python train.py --model="image classifier" --num_classes=73 --widths=[160, 272, 480] --optimizer="muon" --nesterov=true --adamw_lr_other_params=0.00083 --lr_schedule="wsd" --decay_fraction=0.3 --final_lr_fraction=0.01 --weight_decay=0.006 --adamw_weight_decay_other_params=0.05
Rows from block 5 of a small image classifier, named by matrix and row number. Rows with one number belong to one channel. Each number is 128 + 24 x the weight over its row's rms, rounded and kept within 0 to 255. All counts start at 0. Numbers have three digits each.
Before each channel's rows are labels from the 100 images, of 14976, where the channel reaches its highest value: "strongest on" is what is common among them. Only what is clearly more common there than usual is listed. The data: single printed letters, digits and signs in grey, bent and noisy. In brackets: how many of the 100.
# convs0: first 3x3 conv (model.blocks.5.convs.0.weight, 272x272x3x3, each kernel summed), inputs 0-90
# convs1: second 3x3 conv (model.blocks.5.convs.1.weight, 272x272x3x3, transposed, each kernel summed), outputs 0-90

strongest on: serif (66); the character f (30)
convs0.152:126109137140124113130134145124085108141111173079120121133146162114147131139105113114179116116130122129118099117120114146126089094097130155118149165108112124118112124132114137122093170129116175122128132104160116095118149165127131124099157107172134132132133137109096113128104
convs1.152:153116163131118127108154136181112118144089162136108135132132110147157109162138165131129142109129120111110136126111134134135108116158142093166082125076140128096103144118113130117165188137119126100110116071159179124154120147127124099150166138185169143107112124089139141120192

strongest on: digit (34)
convs0.145:050111128120113126128113153110122126141103147158089135131141109116102127136155099137140181095099120174101136141172138089122121116127108142190112138115147084106107104104131098145106113139110147111113131123162175147161149134119142133141126095155067135149144127133161108095100
convs1.145:122077148121107115115169135079106135090138141115128147111132123139131121165106125133167173154125148135106119154131143136150133142149142130135078111146131130139154100152163145158112104221097137132150130133094124086129107129149117152102113203175150115159113130134179154115151

strongest on: digit (33); the character 1 (29); the character $ (26)
convs0.125:087127098162164132133090096113147114111147128097159116187133119102128071111114134115128129152152141082105166132128111106106149170138099107136155147105163138106164123102146076128101119141112122121117096071125125119138110165136152138124151113111086133131158088116133119134109
convs1.125:142148132142133126102142140107138127149105132112126172160099132156094136117112086124141109128111126144120136144110163140126126098139101100077162156099130228136064084160085126098101128122118140150097154128192107143149142133167118189151130104139129127127162098114162136124143

strongest on: the character & (28)
convs0.92:122139167146131156128108109113150141087099118159163136114087120141147125137117159163137155137151147133157118099096130129152164105094136148085150195163122139137110104145162140084131120152110100066131117091145138169146163139103131117112138133103095109150142090117116119102142
convs1.92:126145125123125132128156153136107105041110135087135138131147169146113170101125161102112109101111108106193111081147117121129095121131151089107165131167104158124127149076136148147125128115138149140178154152110141113098106135103108129138111129103162104153121143164142100129147

strongest on: capital (67); the character A (28); the character N (26)
convs0.207:117135124119110143122127100123118127153094140168134116155164121107090110125100072113173169117094102133118134165117080135119112127112138148129117127090139125126166159104106122169140125123109152093130133151097144117125125149133176137127122146128097069114104161091156111080097
convs1.207:106098163133142145123100122120106125146134098204125113159173145159129121149127126111187128150101145140119132163099115112138132126138124161119103113096113134138074088131162124176087104183104110146138111111101154118114139110132106099137097167100128118102105138119179167094123

strongest on: serif (72); digit (42)
convs0.133:184155139172145119144108144110131147124128154144074136139099135162135116134159142166115125131090150135134153095088126114137119124110134155111114145147125184088179093177122124153139090170105142160144145140121152107091146132118152152125155137125126166137133115124121171139110
convs1.133:158120108100127162125107141156110145086101102137105156101095128160107135120113144075192092120152125126132082129105132104151112100127113079142114117099113139110103126127094132146121167158132119148096095100124118123145114111128140147107132112116162161141123104078112081129121

strongest on: the character $ (81)
convs0.51:141127096185132145118061153101166110083150148126115099108117104059149137107120117165102106073124112161147126122133125143116138194147102141111194130136128119132111101111098109115093132121128071107150164087122144144155126096127136113119106134121085120139161117098125124117109
convs1.51:119129111125130162149118138130161128115137137125081125125157134107089130121070118156154139120148085125162138134178138084138112108080109143137164147146141126116114126105132130154107144123120117127122103132181117131201168139115134170077088127113100107133183142142098117117085

strongest on: small letter (75); the character d (41)
convs0.94:134084113124122119137126134099106140137124107096097131124121107129150077105128153096109080141147069113094110141147101129143109123097126156111102116115110106088142153107101109118160136150100150089117090134140125128094089110104116132117111129115114110103111103136094140180128
convs1.94:144122128098103139130120151122124113140144122135128121110148124122125149125145130107096122135112119167110133136165103176127101144123090133097124092147120113104117196179125112174196137163140107148118131135119166127141162096101149119121124114111116116082123120159147131140132

strongest on: the character e (25)
convs0.81:102102149134167151143191109115101099119105099114070105129132108128139113144093136109152132143107143097130141123136120110108127096129155165157185095126133138109157131127108142091083135107109128099139118163146105103111135150155107142130115192129102139153175139170138144137125
convs1.81:120144096106161123161134134124114105126119128099064108112148086103112111137107125138161115086106096111078139134106126144160097156084093129137100107118096125128147123126130120127153113088126112138114092111142161147146108087112177133132117093130161162137138174119132144122162

strongest on: the character G (61); capital (61); the character @ (32)
convs0.173:113140168091091151099122111174114128093061147119121116130095126112160139112135166170152161084100118098111114107106114137148113112132141100115151161170118125152149116104065172115149129112144104112128114142142111104112111140133108122097119087117089081144093152164130109129142
convs1.173:110100160095126138101156146123134159193129156097159126114117138119161107131140107118115109104116109100148153093092119107088134106162131135086131164108139138124131113168098153127158129107134132150117143118158117119120129093103152150149089113138130116099111137149120140157124

strongest on: capital (64)
convs0.66:085145125126140184137124110108140103109163152097102120108138174086180079126095154100146143129168093110161119115146109153150134127122123119089126109115126140093137068146115123115112126147095116145145106145091113111177155188124129112142147123154136147140127143119136123119126
convs1.66:119152132113151101148161148142138153139176120129104135157142125146135125159102141158099102099169137127153143135104121138114138122148127140091093154116164179132092103148163116144116063115125098145163153082134110108174131143100135128151166173137117118171110174098118135103119

strongest on: capital (67)
convs0.28:128085125126112152134167140091088130099099145118112137126142152154125156152090112126119118113158131142144134174088146134119152142148128107137110092144132137137139089119106096101122122155124151083075107092108141075126134158129136114161131138130128147151140130112134070096098
convs1.28:192138112138098124108111127127107149127097118116119143060157132167125161104134130136132115113127138104170084148177136129142119136135097131079127148166108119130123175108120122162168106105129139121146108091141149112098114120091146123111133108090119108092140101086097154131121

strongest on: the character f (30)
convs0.139:114160108139117096089123107099124101101176100138127149115128137146118107128103064127139151117122151130073121144147110158113137072132141129121118151125119134142150137143096144156154107186147137105113112121117106123127119132081105140163128120105105112111116121148111109116146
convs1.139:114137129125152132118062141148131125123119127142119119146127131149146151130125103120164116152119132127134150130111120121096135129121125104119147174166119127101097153145135087129155130112118113158132101065105196118124135106108099096088115122113120121105093133129127092077143

strongest on: the character & (31)
convs0.196:123142136142144121137112149126125102104202117104185107159093115089132114122129149114112111115140095107140085114146146123144095132123132118131120121128121166132113149118096118088104064135094160117107106162103126133100115087105153074093129129092155118119109153127132079120116
convs1.196:144099114158130150111118162122133125149117110087107135140090121075187112127162125160101089119108129126176113136125150081153143119127120093177168151126119128100137111126112107103143156084129192117159148142152134143101130080116133129133133094081118113114156110152124114131116

strongest on: digit (41)
convs0.43:155156103123146084128116158116111142154062129134115116108099134166112103165128143126144143118078128136084091113116150109165173158135120134148157108125097078125177137149116096187120100188103131149139156115118129130126089118155136139095133128102101116107174115164137144130110
convs1.43:120159133108109097091103098133115119126127115119130162093123095160130155134141135112125154099130116109087134107130157125103144125132108101181117126111142098135122119157101147125087086168104131172071109106094109141133112115118110172102152110111121138108102137115119123116125

strongest on: the character 1 (32); digit (32)
convs0.182:142086133071107106159087138125125126126090159132094131127123114163138131142099103141160165099125144075156118114143125121107138118143131139107125130157115137158101095128109108081084158124076123166128087129184093108105116132124106124128159181151097169088086132103147147132083
convs1.182:119104144072134122146086121090143146149146155126126110114098128092122111141148103115097107153160106083131150099114154125137123090140128120103132147117110114156121123088135106112114140155122096168116112115176099128112128168162124164116126095109107133123128157094076103161114

strongest on: the character 1 (28)
convs0.162:093085150142085099106127125094112112114145122099087088106111124144115111089120092111089129117118129104175100110178175097128115152120123161142118113139135102138140124134154101108114141122122162159139113118113106116170106103115142124139085126081136134078145140123157090140137
convs1.162:115113155112139155110102117105136130117153120137098114065094188123113159118122108111139101114108124148109098107134143105119135151111149141122154146150127124147150101162105144138152140129100125132111118152149134138108121166134137130075157087113143165102103141103137128160147

strongest on: the character ! (30); the character i (29)
convs0.220:108146098136155099083103163104128088141134104129142129178104138152152140144118147136155144133153057150081092111149115146133144130099097125173141153150154109112086122106125139155139142105098114139126126089135133106118112061151131136164114090123128120086156118162142106150132
convs1.220:107190128159122126110122121093111107117149107146124151178110117130121117113126130110166136074122102083079079120078138102146114139102125143124138094118094154142167100101132146110119114109104087143126137135099171136118108079123103164169172126112091152119090103117141141116165

strongest on: the character * (70)
convs0.243:132114116157096122134127140099127122124146112107133081105144136104119094130080174122110172059143133122120155157127124107138128099099119138098131098104124107143119144152114116152094113145147087119136114083126152135134100125108145112119127140133063123139099108152128082096069
convs1.243:160106129105141121135174191082151079128103141133108124114129103101127120102171137116133164126125110166182136129144126145120102114131083133106136137084127144182128143117121084167118123157157114159110121103147160146122148156131126111111163143132131140167167132128125153131090

strongest on: the character t (31)
convs0.105:129145117161155158121162107121103103124157115128171102127078146077154101134113118140117105118121125128161117155133119110126119076149117139069150140117123119182132141130112137107129143100132141126137130114126155147143147141114131116119133109123086164153141119148129122134144
convs1.105:123103123185151114146148110113119112166132096152179116097195108097133118097079118101107100169130140099148088158121116111153105172131109138109106130171140123109136127117112091110176120090158134128166092105131117096120117119120149154108068080137113108093126073173167109119131

strongest on: the character e (40)
convs0.96:137106154123123135115130161161074095088096127143123103138141107110110106131129151135088148132132138144061132112134101107109115086096062140148095093089132168131119133149130105122093149157127155132165115151143110116119142105145098092117133151150116151117122127136125094129141
convs1.96:142114114094121130099108116133132119139139154140151122106093087098168146082149159124118128123141138118136131106088098165138094137148125159150104113103106109133151109140139127154087133104119124159146132121130134119112141100144149084168178110102121158132145137107108155099137

strongest on: the character * (26)
convs0.91:089105167103143161156138123131095121105124112132118115142113135088111131156128071112107172092080123104133129138138131141073135112135107136163110148121093113136090121098118136152134158151149134082115104131135096093117129124122116144131102092114122156106138133090115083137135
convs1.91:124118209135100147155170128123134149095109143118127122164145175127140152124131083127111192101141113136101112147138100140133124133177098106105109118134102142119134112125104152166112134152111129142093115108185142134142156142165139168086108127122157101123113134144151163138144

strongest on: the character * (63)
convs0.72:092125109124065114114102091142101136102143151104085115115105126133161129123116090128121173100114077114123174095069131149104142076128155123146109118128145111160112120106067152153149143137121127132093119122130107103123132114145111140122105132117153121095166142154148081117117
convs1.72:116166146156126095120169119099135102084125102096160123110120131126160142115143080107118148128126127142127147113134104140149165136120114092096152139193149097110112165084138145118109133128105101148109145086151121088110153117134126146094090122082086093143137124131155127168159

strongest on: digit (38); the character 9 (31)
convs0.49:131102133110161138117135139121102120115117113128118077141133112144081121134068104117141141155107172123140122100092111160106159128116125116166131157130135144149145143152128115112143138111129129129091095154068097103106130129135124085095135117122168117151109145098102113092102
convs1.49:131124160106130149163181102103109131138152135112166169150161091168106139154140095100146109084134123114128119091123137144137139143078123155147107090127152111186083157142126134091178125136126137104121149147086150103104132095138114111164151154077153143126104118141089140144140

strongest on: bold (74); the character 6 (25)
convs0.165:123133123139109146102125147120098128110137126120108111124106128117131096113107087173144133080125088120157083145116128122173097121127147119153120155136119113124150139108115120116113127125153169121160141124126134130126137181130137108125119155146085098149114081138134125103091
convs1.165:127124121110140161124110160135145083107123109079113103119150129106110104084120133154110111101133124142208108092135119098166164092117143142176154140176111121141140120115162198107139171123128174149167107132087122143099164119158098120126094162186134105118152159133157117095102

strongest on: the character * (70)
convs0.250:128109140116119139138150093115122144103127120141117129124149138102147087107069084096094158100113135107135125121103166108135146157130115135126074123131114132118098109133131106143208144120112080130101142142123141095156127097104171145150142178097093114095094140126167119115069
convs1.250:112151107117142141114131175096168135090086137112133159145101133136097139137133130130132111109127133100122165116155137109120124108121118122131140120127161134177154109118104124118085127124122113113121153151104138134124103155153126114121129184134095122130102116113071123100131

strongest on: bold (72)
convs0.17:131096091119156122107087127137134116090179125154140114113120114124114143127070154095149146144102095149128117108113137118105145156118210118117142103126111103120118156165141136139108159186137074079109127130133099134106107123144152141137121172160093103184151125175107117154123
convs1.17:128130107106143116108113140125102138114115115129161125161150130198140140139133175198125130149122092092125094119155153105170103129107125137118132112191139128140121140156124107145113148151133136112161115120126102144103112115150173155165148130118111156148147097097128129166164

strongest on: the character p (27)
convs0.208:080132130153136116109111083105088095099117141144180114146177136120118100164147113136123130156159098117111138132097114080163126149117181119117097137110137111125140118143125132135103137126130101155135136126136137119093132111134145097115119120114120126160121121135079087097118
convs1.208:111094092104106091133084139142107124137145128145097121142159093128147120152179135135099131123172128143084131102114127098106130141158106112094110134077132088067151104122108145108108159097137117140149098160116136141113153131149107113128079106117181151147123125127157184124094

strongest on: small letter (66); the character f (40)
convs0.73:119117113120119143125157142181098131135134128161149086136111124075127110118139127133102134126149086144139140099107153107137147114085107109094123111139142136122092079131113162120087114184122086105119170135092139138079164130145089124107137161146166089170157131124158108097109
convs1.73:161137104110100145159149144151158131090120130114149118130093150138120134090125138119118107096138089116107124154141164121082164091089111097118094106114097113109125117149122145107142073134112100124145109154144099144129112116103111121115165102119177165153144149156173126096134

strongest on: the character f (43)
convs0.212:106136101146123142124141154116113149084173121126164155110152112120123158132121117152098136087139116138122111163137110117113139107151135142140086123128121160124134142133105170105115122132146125092104118082108108144161139092114157122106102115140107119134156129120133117102108
convs1.212:134126106137116079139148136129142107127125136132132117089193130150123155130152151149091078111149123115133084138130123091144100124117130155124140134130142142062140153138102171113129113126104150133204145128138149179116159116074141127154118115126156138129120157085093128134118

strongest on: the character 5 (45); digit (45)
convs0.230:142118097100132109118140118109094135135120136132177095125108162145099152112077122125099153094089099155112110101103100097134124099142139110097067115138099124168116135168129140125143126104171110132175103136092117130111131131119127156116122133115081140134144114159111082144121
convs1.230:156143132129093092131146120105089107069103081120169100132171114111102152081120156140104130116158131118162123137161121125120129116133161174062084137167125121142089162140152154112162141129093173126163121134086096146127125118146167141143083131140127165124133115139141111095112

strongest on: the character $ (81)
convs0.140:113124102141117141118110158137101101108143138093084163152129127127158136134151120115101124114133129096155114111091138138127137128128153137130177075117104191142101155131098095113100115147143152083144109122113137109101153089116099096131094111139110133100108099112166088126127
convs1.140:144125073154129119174113112146125110115111095111125143102144148117106125136137136108089147133143126106115091158128108084136135155112128121095145075128119166100139120116105117128098085100115124141126125134135151156116177102128149151095091106103082123165191122128146104092079

strongest on: the character + (35)
convs0.116:112106133152076129137098108086117164091137090112139128145138096140084135140128097169107176117125083098145148131129107097136140112133091100110151116098149145111126149109062072129134106137125162131129177136129106094106126164102152139095161098110080129090119131120147086118063
convs1.116:182100133138140101116087176145115091110125103140083128110131122109136104112129133152113107112123135148218102126111174131145144111124133128116157160144136139114157115098107108119122112123155151101114146146105133127196161065121114128107107053190105149102172134134175122104127

strongest on: the character + (44)
convs0.209:127099119118118112134159110121137104109141120123076187159129126126100118145126102083108130130158169113091113145122143117124143149139104117106136113083134119122096103175094136132100154185127113121163105134090138112143120166129151132117096118089114126168105096121126087110090
convs1.209:178138090172151052099094138144166140160124142117145116141142166127118124136145093102089109161118138106126121173104151127127129128150123129136113154120109137107163132093146123137148115130172118129139158103148132149132151110140105138106097141154033150155131117159105117103127

strongest on: bold (78); capital (66)
convs0.240:159154135169135129104120128106128099121101117173158129086143125131088148171103093100130148107109145162122087159097100105114140125120120094130101146126113074155147143135102128166161123180140112121158124068169110113123120131148130105098107133138097154152171127111091085082104
convs1.240:104140152159090159127146135094114116107097154104126127102135070187152130120130083134161169104131119173127152167131109108127164117120128108157136104156143082123102125157117105137139110115130081166086111103150149119127155110125117161107174105156110079122117128077112156132123

strongest on: the character G (33); the character @ (30)
convs0.238:116122160116145170129104067127128131102122103121144114138121106139124164121074146133099145128128093122109110110123102078113125138097094135144180140145162146131123134111093158099184121114120132073154130135146104113118117104115125127130118099095093121100086119156112129158089
convs1.238:131147157162161170142122126143129163101112154137100133119096122122135136116132134180150119136116099139237166123079179147117141129111131121173168130131100151132136124172156154101172144161133146116149175137144120104156112165082110127139123125090122103116126122127159150156142

strongest on: the character t (29)
convs0.214:122148110130130142105157128147139125129157138135173101126121151169125116114111123123150127120132059174161156116118115129127149110121181124121146161108149109153110106099104137097141065099117103148167094104133150107110120133127100136143141140128095104164131102155174169151131
convs1.214:156130095135115121113147087104128130196116138177080152151147145104138144121124115173134126119148130130143142111113141176132133116129099096115136150152123118138139083113119132100132084078132120152142102116123134139064108123105113149126144137100140142125100148085156094112138

strongest on: the character p (31)
convs0.155:123089143128145136116115091143096089143156104140152113129121091118070116119124122098184115147144150137124130130118137083062112118107103111143108094119122120178148119128136151158133163118153112118115112146129111133121115121135110128131080122102123094131146123139126110179149
convs1.155:096150122147096158158098116122127132144123086126132129134121127141105133127120143112174175154094098113089111141095125151080154130094128113109126124101124101144101112123124171100119136118139114118148151150097128133144127076109128130114122090148179101094147133092101158168162

strongest on: small letter (71); the character f (56)
convs0.18:102108114094111130120122095137125118138083078127120105134156102104106144122101123083137157143132119129183141104112133087065083096085152133123119113124148083145109127131088105135082148107082094095101112160134139121116106070110171130072138151155149104106147148155112110115112
convs1.18:159100165146127134142148131133123149130104124106111138137131164131144114104151150163110157106084102153146108140164112086146149123139076106119128095119109105128134109157087132106119128140139165122133170110128118140192145097132147135148107121158151141133144128131145111132124

strongest on: the character $ (41)
convs0.176:128151164157138130145113095065143164119148111153058088135119124129111139083105159129138122119137100098094138114121151098136169159134113134149139132107100094219121115149108124122118141085129114097123120100123124122085108170102104120124177135122112143091139114067080117110109
convs1.176:125123107163143136133108147135106105136100104111101126095152094150104128136145154149137084120182109128109148124098126135115117143097160113159175137142137114144136128132138141088139203103127162139120103112134113134129173111128134111108114123110124121065102127097128150157079

strongest on: the character ! (44); the character ? (42)
convs0.102:106108102117151092113177175136138132127141099117122136173092149104138109143118113092151122160162139147122130131112110129090118116068111131141170136155145124157139089103164128158114107116136114103096120094153129090122150154146091137105127119104160119161121129103057121116133
convs1.102:132143126181119115128113127175133133169160105139114142199100121125119120131141152075137122123112069151128118099121129125154138111106138121108126123096119112131115090157097111139176094128125077112120152149124148134115150152115134131105087140154127144177118101128146168164138

strongest on: capital (73); serif (69)
convs0.141:084113114106152116131097110142140113147136082123179166179131080103081129103086126137145162112118140121150129139131108081111131120141131129112117134127124162203134114144166109097158095115127096151115113140140131129110113157087106142136078135121127135082120099091143118097129
convs1.141:100088110098106121157145102119142074176123116093116135136123124083097072149164110094098096129131081138110077128094130078136152118122140150118122092147119129177124100102144129091118091102122093106116152141072163180127126106135140113099095114120134134128109123114108137102164

strongest on: capital (67); the character T (46)
convs0.192:082140137105131101129105129139118092134150110106072088105143138125080120106145130127112115083111090136099113128116088063109152132128114132115127118123170125112086137116116119148099188119092139099098080128151126113115103121138135128155137135098147149115188107121174120116134
convs1.192:094162101137127123179092096150122112173159106150123137130142125108119125152131107113141108142164080114102111123132123155120146171153100155111098129112149141134153150119120132154084164128122149124103096114114122149138139098063112144130132091123080134107134097157174116152102

strongest on: the character * (40)
convs0.218:097108149121136119115134107126106151151133132129117166113100160133101150134075098124106085115133146095148164135098143089122124115152137091138082143106148135069116111123130121121120130127122138123098123166122145131112089127138172118117148160120098099091147116082163115099113
convs1.218:146136090124096087143119166143109142127135074087094118124129112138132112126162130119084084116114138159093099173136201127139106158145125107159129115159142114090095148084101116127123125144146157146117121142131147133121112061100136140099126093108098145147134117084117113095141

strongest on: the character + (33)
convs0.101:167141131114142142137130134138133114089095153129118164091123135159133112143079117111073119135120111138117100116128128095099182158101116145133181086138083136145100134128138137106090082120109136051117104123105155166149136128148096105129170147168111167132126124158086107087114
convs1.101:129097091116176149134166102141100109105127165116101150122117121139119167146108163122094139119115133103152093128137144114126136107091120068133095130187143096171124125101101108168120078112111120107150085142166127154121126138145137154114174122091093161134158070189113123138160

strongest on: the character t (32)
convs0.75:102125123075133146130136139118129128136119093141167099142141116087106122126143113134155155133153096130114128153135094148126104097102149173135121135111144158091111114169132097127141141131135121152160141171130103124143083056125199143102107087109134076134143136112118146154149
convs1.75:102114111114116121139118115107124160145128149118138134173164130094125124112189135101146128114162106116078122123097198135122103115134145180138125124104113119118145121177114151128159164093085102089116115171111112092116086137128132147112169116123111141130103091139100124157132

strongest on: serif (52)
convs0.231:102128091105170134098172129122100105098160130145104134188148144086111120084092074110144139114162099192166089163167105143114154059100091101140122140163100106152102139119134108143118119142174132084078118128104131135119099110150116141088114111116134124125078108099134113150147
convs1.231:100124159125113157147104114135099148125168128124121125224150168155061167120129109112156152136130164140114104119130135122132119126154121103077124093114098115083146147134093130170123139119134087146116116121156155105154128172150133101138136122131147130149126149173133105150127

strongest on: the character * (90)
convs0.0:057111162115134116099132118142116067099123159126111110135173171117137173109155080093118156125149089146120134120120097167099114097100139155138140137140126131121077115096119093109110128109102100107107119140131125130137110118112152125125128121140102120086154164143112081144098
convs1.0:121079153097167168163171112150149131128127153147100092170147162121179155107129139094111129113136168116124155138163108112139133180086116147106157118141113139129131139120117148139173092121093126152142093101154140104134123112137149114107163136112156139114129093163181115125142

strongest on: the character 5 (26)
convs0.34:093181167113135102090126120117116088144114142107138109119122141120141111156110177105108146097146131123126073137113095127148128176123135109123160117143109124126117118155092122164137112092120082120135152130103137143097125148112157110135166165118113148183122139099111118109094
convs1.34:145103129122136120119125109165127139126109140143141106120096111171136132166154142152100168123119087108159112087149146099095108123135139119153132124155154129141134118138128103157155099091169131108129112146090095102138115093147124144153140148144072158155085091122128125158097

strongest on: capital (64)
convs0.16:136150135078166109161134117136104121144153097144079088105126136134135096110110130090102100078154088161132149127152128149147136085107101151132118100103130085128121135151111138062149114083126138154170168081120131106146097122146117134116126146094131096074119110129143123154097
convs1.16:092147109120109090130077120139109133131184126151135147104114102124101128119089128164083118187151139129100117101104141100116103188155128149137099135090156165169120108079125108167117137146154089144083107115108087125117144108167150123171081164132096122130114125086101137101108

strongest on: the character p (27)
convs0.40:103144115099125143147108120122099077115158114149144132091114138161127145125107123138149129125097097140142129112149088121109166127046108142119124172138139137120083136104132143154110109128133111120131117145116098147122116121151132093103121144144134087147147125114122135146132
convs1.40:113134081126143115177114119119149138119137095118113149126175140134088133161172153156129128123095118094112140172123143144117125077086129103100099175147146133135144143155137131108085159123122125143127144148093124120131117133092107116141153109099172136136142122138160131119149

strongest on: the character q (43); the character A (34)
convs0.76:056090150143157093145103132184134146091180079158123101094115157135136157129139140127113132110184107102093172132126106147128108122127105134100077125092167120140106132134152064127145091133092127121098137149124107092119112100097169160117150121152139094123095116118119092128122
convs1.76:115123116132102097131113118111154123114105118098105121152140119126179127131079073110091110123147186095129100128139111082108135156132149171071130128143142128135135093095118128101117109143127116089095101127107106127170108086090126124116143151076105106066093111140122141079124

strongest on: the character % (26)
convs0.41:147129120149103119123112164137126135113158133122161131085164106128109103136146113110137149109110103143157141101090113102115117111144132126078145157158141157120122129111117115137139106143134085078113150036134103112148131154102115112153097119094113094132140131152139099130094
convs1.41:140172118112102117113109139112161112140083148144099139075132109123116136161149145152122111089070118141135142134159102168138163093141115143098162183085142132096144125094107109099093112091135130126190125142130091133112126117151116190103158122118140109160131105113100117111142

strongest on: capital (95); the character G (89)
convs0.189:163175129102169187108156093105111181176111146132164099141103094123118094139088137134175091096105132114141139140110168101151100120139094119163118121123127108112135106103107139123142144096129112120156138111139102093095115118132129128130128145135108139126103147137137163146074
convs1.189:127152083099149144091117132117136153121129121124073149128111133177137149104124127185140097151138132102138133137087151141120102122086122144166111106135120153110122111101124128134100160104130119163122121128152098159093131118127138114107098111088109103107092137118107123189148

strongest on: the character $ (29)
convs0.127:128163191107098149128140144112096126104126137120131106114102135096100111146146129152149159107113073126106154121098099141111125111097131110092088134140142147200160116117152143133086148154101114082121113154084092124141153140131112096135131135135151064164120106117164089080135
convs1.127:115145106094110143124160106140104102136159102097119135155130123130096135071095120117099106102112106118135110114135144086134138114113093133124169149140145148154144168150160142137113148086137147084134141141123120145114125098132101078153146152127159132181156124119122138110158

strongest on: digit (44); the character 5 (42)
convs0.61:109092138100094122140107163153123130100128120117137144127121111128173157102129152116107141118140088123110093113182164099124138069114089155123160118158138170149108129125159149124103182139149112098130142160143130149153119104071120118125128090134139112092103098090147111092130
convs1.61:119107104170117122132153159193163073123149127131126122163108094143178128126102106120116157142108134142114135158084154117122131164154118138127117155121147106125136131177135128122126176163125158104147135124159151119140100112125149103123113127170102117104134117128102090155110

strongest on: the character % (28)
convs0.185:104093149118081183127079121111105114139166080136089096156118119123125108113128111108112165113096140106126108129102124116120129124142127145162141126112127070133096098114128082095102142097112082122088119151081109153125104113111106129099159112108176110096118125115165126138094
convs1.185:120149167130107141136193150096143118153142135104112144102124174127187116171139143163147181128132089135099137146122133109104111143112103166157160103116054153188157129129170079111115121110167155138103117095124137136120151148158141111118141133114174151113159115091164123090106

strongest on: digit (33)
convs0.233:117073116137134132099143130154162112177139128128115143149118159161150118115118141116099134162197167139102135129096118104089107120152171101087131131078134118074164120095141137142131111137132127072123113105129165109148141163119151109142178113124080087137117126148145133144109
convs1.233:152125107131115087141141132072138099200172108118153130118133103122183115117129108091124117126138134127129120107187114154156120094115111126104079103143147164137090139157124148121081102143142117100134148109103116115144142078148106122116133120092084090059131149112156083116113

strongest on: the character e (41); the character & (35)
convs0.244:135153154114115154118156158129101121090135129119092092062135120097127121131142138132149129066130091135169146137139107129102124138132085103074137136150107150167121134129132154164101172142122111104111109102107140110233089114100146118140142125121111129159161137103123132131136
convs1.244:109153159095105089153161151122132146108086160124136126121087127146114097081116108128117124105112139142158123168153101159115118133103150138112118144104123139164118158105183117165072167120149076128151143121126136117127139144119109124134155160142114134163105117100108144157106

strongest on: the character * (29)
convs0.170:101113099104109069111156138089131085104162075160137085163167110124123117108112112082128102108095114157147163165157119103073133124119112115111115165129102117149097122108095096163098109133153124109157130088137134127145112127133140079092099121124117157098157123115123115094112
convs1.170:106083128136154091143131175136106152098095106139110088146167146115135112128126124162147132134113165170135121152145133155129127140120112101142136154095128122165124152133127132139135148127169110110116138094093129121101121146180133112107148142111130108163131117108120140120112